config.toml
targets = ["filter motion"]
embedding_dim = 128
kernel_size = 3
wave_strides = [5, 4, 4, 2]
am_softmax_margin = 0.1
am_softmax_scale = 16
init = "xavier_uniform"
residual_init = "scaled_by_depth"
beta2 = 0.95
eps = 1e-08
batch_size = 64
adamw_weight_decay_other_params = 0.05
Rows from block 9 of a small audio embedding model, named by matrix and row number. Rows with one number belong to one channel. Each number is 500 + 40 x the weight over its row's rms, rounded and kept within 0 to 999. All counts start at 0. Numbers have three digits each. After the name is the row's rms in percent of the matrix's.
After each channel's rows are labels from the 100 clips, of 14976, where the channel reaches its highest value: "responds to" is what is common among them. Only what is clearly more common there than usual is listed. The data: notes from a synthesiser with random patches.
# convs0: expand pointwise conv (model.blocks.9.convs.0.weight, 768x192x1), inputs 0-191
# convs1: depthwise width-3 conv, stride 2 (model.blocks.9.convs.1.weight, 768x1x3, trained with AdamW), a 3 kernel
# convs2: project pointwise conv (model.blocks.9.convs.2.weight, 288x768x1, transposed), outputs 0-143

convs0.230 100:521567500536506452531501494520481477540556483525528483495510473508510495493568509506519572535561499481494519492533515539485554517569568516501484562503608553529509469533538457398553508522525541451535419559496495524553493526484551493466447453570455551515438485494506429470492458452475469459488527456501526488494520482476423460493537546470555435480456491530500442465506428389575560476471433566507484515454464463458460381476515516469540513505512521508431481525434537527531424497456477568559511435483475521538490473449480459485528525500485480523544465461539471497587504510556459486
convs1.230 116:515507567
convs2.230 106:486559529561498570496542534453483555558509431431483468417486474491439455558477518487461547580539430550515480462456530483379421535484406490461471576478539467499498454565490475547534468474484477525513483532474524504473474504476459481436532499478491546502501485605514478493500447424491586532547492503468540514511499555467547474525591480446520494484481533499506511460457558618508482519511498461572510532475480457432540479534470473505537
responds to: filter wobble; resonance

convs0.97 115:539498457471522511588513525517508432427444502499534469578551518465480459580514478520399556450537588545480506468473564457503457468558545475583532592442468498477436518503474500453511519512479477503441421479508543507462501425571535492542496525529493537492528435578550535535460513549435498487472476501424531459475519495449487498503523502450529521506472502463440476497407476493446543523461498580526455507510455505462557506458498473536531540488535414411487511510569476503491461508468514510502467531462445505538436474529523438508529505447547542512550502516496489470531504508450411490
convs1.97 083:563527507
convs2.97 107:504491570523532435488517447539601523440405555530491469485492546543530518408459534533475515545464497529505541483451491465478461608535460547467509521436513483495480465483549448513552521439432532512470553509487594446556484444540572427427519541461495489402558482465496539456528560589494501440482544520472489451535486444442499529551490532540526463553510493581541506480510453479466467507441497519439477512471507499512530523508562473491504
responds to: swell

convs0.237 104:479503422442512570500461531437475573507542475452385550504493511476458512464532537456493489459465492573486485540503547487474475513515476555472533500428421535535490474524438498514533476450554505472428511591530463442514498435554507538422449498526445536511475491458490503542495490474617484502544516490491487600489451504583469604542413481553469543484494535505466499498504491502508496484555533505551500489443495533463464499527539530484601497497470503512464511511458494477517436527504506508541498530579525450534463434549527487485465436448525509447428502448434539452472474493522480465
convs1.237 091:561483529
convs2.237 108:482462507546463389448511553491513484487469498511521548501495557487450530549411488438481470522449475469498455539478571559523502458487498454506447477523524493497445555471553455532527467463532556481530485522480557433518489449481483521497525516466499436531423487489510429527565417489543538511478433443398476473472511474525554481552506471472472583472475500397477480470507504504475526517573498497478475511512451479513495517601504610510512
responds to: swell

convs0.339 097:504464474501461513479581524531491486537489532509496515531481471481495488513558553583535508492488523560437459545522553539472507440471527539527490543485526506451585486448519455519475502416540497553452429500566560491522545455496519501583493526567509486452500549464462491517543499504463432539494501527471445466504510486437498498619518558449503459535512497529448599439542557496527458446461508478549472508523510451450538483411495476551479473523499470523507582516475475537466481486471415493527439558416455486537514487468420505445527478501486586527477525471471561524510388527546526504
convs1.339 064:544539536
convs2.339 102:544506483442469522479536481485525547507488431522456436529499542439561450498461465464511497456474524480494416465422560503584487515485484554518429522490519521478532465512519539473422495527470525587504522459473511460525490468457526447477557552492392520500506562469571516541502545447515543521495530510451505443521532493450507533447508508497596472497463542461483467450528500459486523507489592515540512455493529617552485545445538461472569
responds to: swell

convs0.299 117:560462508532524561502480491530493526582487525485487543521520496459512496540431568491554515504571491463532587482463517467498419551535495540479430544501485470525498490587532544479488485427474494531473499524542436538505534532560478422475488512551468544487513475397492538499537456416525487504497445478440485547480527530516531560533486415605401547538521470493487484494528515472423444490471452548497508547435483434444449508508494490509520487479466524514439519570480503459504477404548443494496459461485525505512501511531549549475476514500552483463531532443553491435451461499543494396
convs1.299 068:544447506
convs2.299 108:489407496573517390518497509509512425499552532490555521431467602546528509475583526541545521530485488483494487483493492513552451527516429541432476464480458486521451535481497476467479488539487524475515569502472530479495463554492484559479413455533473534429544509463523549561560497473485532447522418462507542465517509532555532479505525419497519497474474555487530484482498452459511506528475532508482429451517484456565503549433536495443463
responds to: inharmonic FM

convs0.189 098:539471523505472475483471468434470431476560503528527458485515499494432484398473539492530522479505511431529408558450418526499414546478480558492547531477549417526538565475464458478436517488551558521513555465503449433449487506430527482425473445477526499444463451511538539460547500535451498526489534485478454525549469442484553473538483503485461465511487476539483478502450529579519555510461566448511457457455512484456555469544503481503436525440501449498496562543466516457501520463512514450485529506451510536503501506595574453576505509510493511465431532461473524405444533494466521552
convs1.189 075:482547548
convs2.189 104:513510525503435466542429447515516505503453551508517484530505494466562470510501499506503495538469538467454555554480510553495487430538523485563573431535486478551500569501558534499465503543468520484472485534430556548436480483523532497498482558478477516462518433568534478529471491556478491532436448504455482535506451510489543537543529507544424595474454521511509525482583526483517490511487504464477514513499427464454497546496478448496448
responds to: triangle

convs0.301 101:563455515507520457596511451534518487508494491502449452494546518496510532464563489527525520514449381486440452521542487634506530419558595412500509475542509503492519462465491553475478517445412475490462476458514511465466568520463490540405435443500524505503469535460502514507504426472474452501514446509524575488522516442485526519542480477498531489572448545461475480547510555456460497506440454472513576578514504538401465480461481578454477479507444520477499490531466500511476523461535519406499511469479457487534525530501511507532522422447524488541487487546521544500510494508484486570
convs1.301 069:531508561
convs2.301 099:586457479495525493465404492456477500498441468551508431452568533505476545454442432455460519527489483574500518485511559492481437471488520472432521507502495500503476507537468484466454499460549507503551455502524438518444484502450417487458622572511519471504503446522494557477550521440529497456570544540438504485560506493517504523582503545522479446453476412457557512530526493517525524511498517486616503437498517476471478535467609510499463
responds to: filter wobble; resonance; filter closing

convs0.546 101:534510512440472520466457507539534568459484453453563522472476483473497535530474461521500517553499572466544577577479521564590487435521477555485480552543481461501499492519452460506486528542480405525502470537512450474463477542544487591465551523528541558494528491532447494539456486524545512505541486464477508469593501446540492549499535461469489436457487491559527407478485462524521515552537459493491533494549482445489517505397471499401592549506515459492579502484466552449461491511478565447532527437444453483470526508465533517462470456516464500426521476431548485501494559568545536518
convs1.546 071:548535535
convs2.546 101:378525520480514448475520494526495599526502503488482500451456478426558547440447474474506572495525495466517550489542456454441523459490464475501542526552491534539514488510516479519415548469591457477485527466468451568497558597595493465494497529561480473530524535424412512429501460538458517520511528493520502452486487525539486537490483503471465524526519461557423525590427466529552506475462440523459497510530525438517573510526475507486504
responds to: high-pass; filter wobble

convs0.704 094:472488473465523441532467496524383494577495581502576449488509444520491519505471493528524470545463510523501472560590489539517508443448558540456496511479468525509472479499544453512466508492554529499579511550509470498439503366463540481508467587521439454549540476534485470478452526487523533486480506507475536421499526509511534481512584565518531456498525516500506451495549473496511583482445518482491509465449520466461534524478486521528446411449537500509501475456554477531476548505411520481522489537541477563509577450529528544507457484492516544564518530432472427560473523571492456403
convs1.704 080:567512511
convs2.704 101:469569533504467535484466561508475520511472555531515491531522487410441481510428560545456521502425508518469479523496588514508582514505509521435547496499536514468433459498508482482476547537519539583490498464449468488485449433568537583445482487460506493506471488511469505494497476425476547481503464422427498479457439522509507517515540515571514576489499503532578456484498521526514439571542533468472531474498517505392466523451476439473473
responds to: resonance; filter opening

convs0.172 117:495559496554487568514499512541540513397523536537529572556439508544419497439546417529541517516529496485544518538485511496487492506534461476437439526433450528416505452437540540505535464470539502499517516447561500403469450434558480492522495517502491520544474501596438474497507474541452516471462458536456539504561508453450449462495464498520451509472543529568525528452530531495513456421479516484497510465523481485474521446447498520456476442473521498505471511481515434456462506524501455458469484526502472513480530524483409368506442505430492426529541466528499530483512422486573541544
convs1.172 138:569500492
convs2.172 110:515493559492515523588515602514538490505443489562472463456460512548490524476498479498549517419487531455511416395503584474449499512445579537550461508437547490472498473469492516514438512491503462460437471438467541554558495493520479471522494496515462527528462512510581452552559485502434484442526447527517475389550424439533384510500510519502466510455438514512455507510516488510458462520492564603527528555487487532550502500461483521495499
responds to: resonance; filter wobble

convs0.476 107:496488500468480496529518460637514521574488467512466467471479505463543523489507439448478482482465452550607488508463510483506446472520461563513480458513497422492472474418430505531512537521500423491546431474437475517471547461501538494449518571562444498482494547550558513503469434583539470467471468516483461531513517494460487451541520526494486484479503490504481523469434432511469469519548477467558447495451539520492456470401533490479497495500509468477532405464495509564472471464529521594484469470469413497493553565472502444461486477520542420464479496470488560491514545451379506489
convs1.476 077:510525564
convs2.476 116:478486539527569518532466485486475612402478499442508435444474459524512487502518502481599570548418545482506539492494508518512500555507444510525565546535526480529490495502490543456466468582537483458514533519502465521448447482563504433544517452474466471497484499501501568499513511432517523489464494468479509539446496562511514519455479495455506538430451531544501439545501599555514468509456413494535564485477518463539476519518476470535422
responds to: high-pass

convs0.162 109:552516540376558507491473572534554509485458534493471443497491555493507524536421410473481466455515492504491454539459403540550512572500483532451522495534526483504512521448502465525506474466454462528480502453487421528493524454449517534451443496528455446482555480530454550525575464547533494516484488430528540510437535508453462527512531559478532481487481534494502527520467473419501490517504419443538542510450617510482462492453501486480502460493507558509511447514472541481428519518531489554516454500463422462467552417427453459506415517452577438444511462447495512483519518488499533475
convs1.162 065:555533527
convs2.162 110:508504504505519501454486515451508513464565393496510561546522498509571487550512485513566524432458461483510550516459572493530506563451489504458524593441497497520488480576437446453558525509501513493488531458539464538523523484519403468541487439500504496553498528475455439468493486524525524509456518514583540423497470500449439459523542449471529507439593494524484547489458449581510541552487491508540493509497452455485570479464484507556487
responds to: high-pass; resonance

convs0.63 125:527533500508508534591456436436503497513510490518523444462487521560479513531499430486545495550516434541482489493543458566516520516468467473522511425567486565508474504514532524411516529508491447516504490557494483491495444533443461438486501466548502497433522542526512512528441504519526479487497546475476486549418443472533421380476558554594492510462481514541498532551453510542491535507511572468551499504505478475541530496451411520566498565564436448519575444426492455476468517495498485547476446528490529465461512439491475546546576540538462478482512521544476502532594436494469544557
convs1.63 106:432507487
convs2.63 116:558528436486533538563438501480545450486552458472458522506500492515558515503521458440561509486508473518511457478462527576445489503546440458548499467482521492597492499474509480426529458505439589484534461500468592553461445383531550464468548473466477434444489541435467475535389530470566535477523519534510484506526522474523538533440524483521508550566496501501486535529493505478494471430484504576486493471481474556535512522468521491502490
responds to: inharmonic FM

convs0.294 108:505543554548507457563495523458477451501502561534511515530487402449516452486525426544459544547527513536511396537525479459459462499515435500597489464565537474517522518580414461505475474574507539430573525415520497500527511508567533497531540493465470444530456513584524457444430427492482456496481475408510503470495526508434524520533507551535499508454547508531491547505479563499545554562453424528465506497578535516529483485505428467499432503456474504517508501511531428429523504547520524524495491557479428478464546516467491510496535532537559517494462477576507539494550524519508523522
convs1.294 056:452531460
convs2.294 097:516556454548507570472551471471537459483541498473493523538447447499457509494497485476474446469478484483539541558491508453472538531490452513546565498479471463470500537550494418422450603522475506515467430454495497555488533442606481541455511559537412451574486482482552525441546529482456487518467540518476437510467519436508521518585553550400502469542497512545413481460510412512468579494525501573543497500579478578487518545528505487434525
responds to: triangle

convs0.457 093:494486473468516530568486494507448474460545575386494513462491433536475513497534528496548532443559581420476452506530523434488542480458546520530537512437534473552516513559539548578458508454502538561485539487543455448574494580541501571505545515473443493511498543433541513485507510506482512486522452562490495504474507511473385569462464546515405595433452498497506513495467532446538515508491530509485482456521480469497476534394508549531511519468489518504513505459490467492465497538451486576475521486518500504603457516470497519505489542446503573538569526430508490488462457474473544448
convs1.457 140:433516503
convs2.457 086:539534514545561457491428443548478450391471511498581453512456471488487486510475497512489470520464563498490447485437455482479534559530486569459506480505523477520455472469532522489533514526480544503538489533552473578519495477556531526552495523488481494464476490515472580473457543530472501458539498453482489482525465441483536447514461521409459400452549542458513444513481480514414441549461534526524512510501483565539481541585527528519477
responds to: filter wobble; resonance

convs0.267 104:537522457508491531464428461496557567457434431457380509516447457550423511555448526465526547570533391464547506447470571513501555472471477515408561529506518483500471448465441550542509495477464494443501440426550503526523475552477582554468532506486492534520507464595489453525505445466487553484532514422541489511444454508551541534501517464526519505447500429439536458486497513481515453485537544464550562460496534509456493498487514508528555497477462493452530471503450515522459525457512474465499485507496512513489466511539499510503471561534437501509531436515589496449441564462455478516
convs1.267 175:569499496
convs2.267 105:429452510522473534457516516477518560508546451525443488479525540552523519499471530510504565490457478537502517546591505512426489484501520396460526471502440479493438456461546587456547486470543513466566508555481490486519525485514478447458492441505495529510492486488478484448420473494513506529485503489447541542509477568540510508487505500489454498519484442449551524513524485420480462477589508538468476492510511546557574498426480478484499
responds to: triangle; square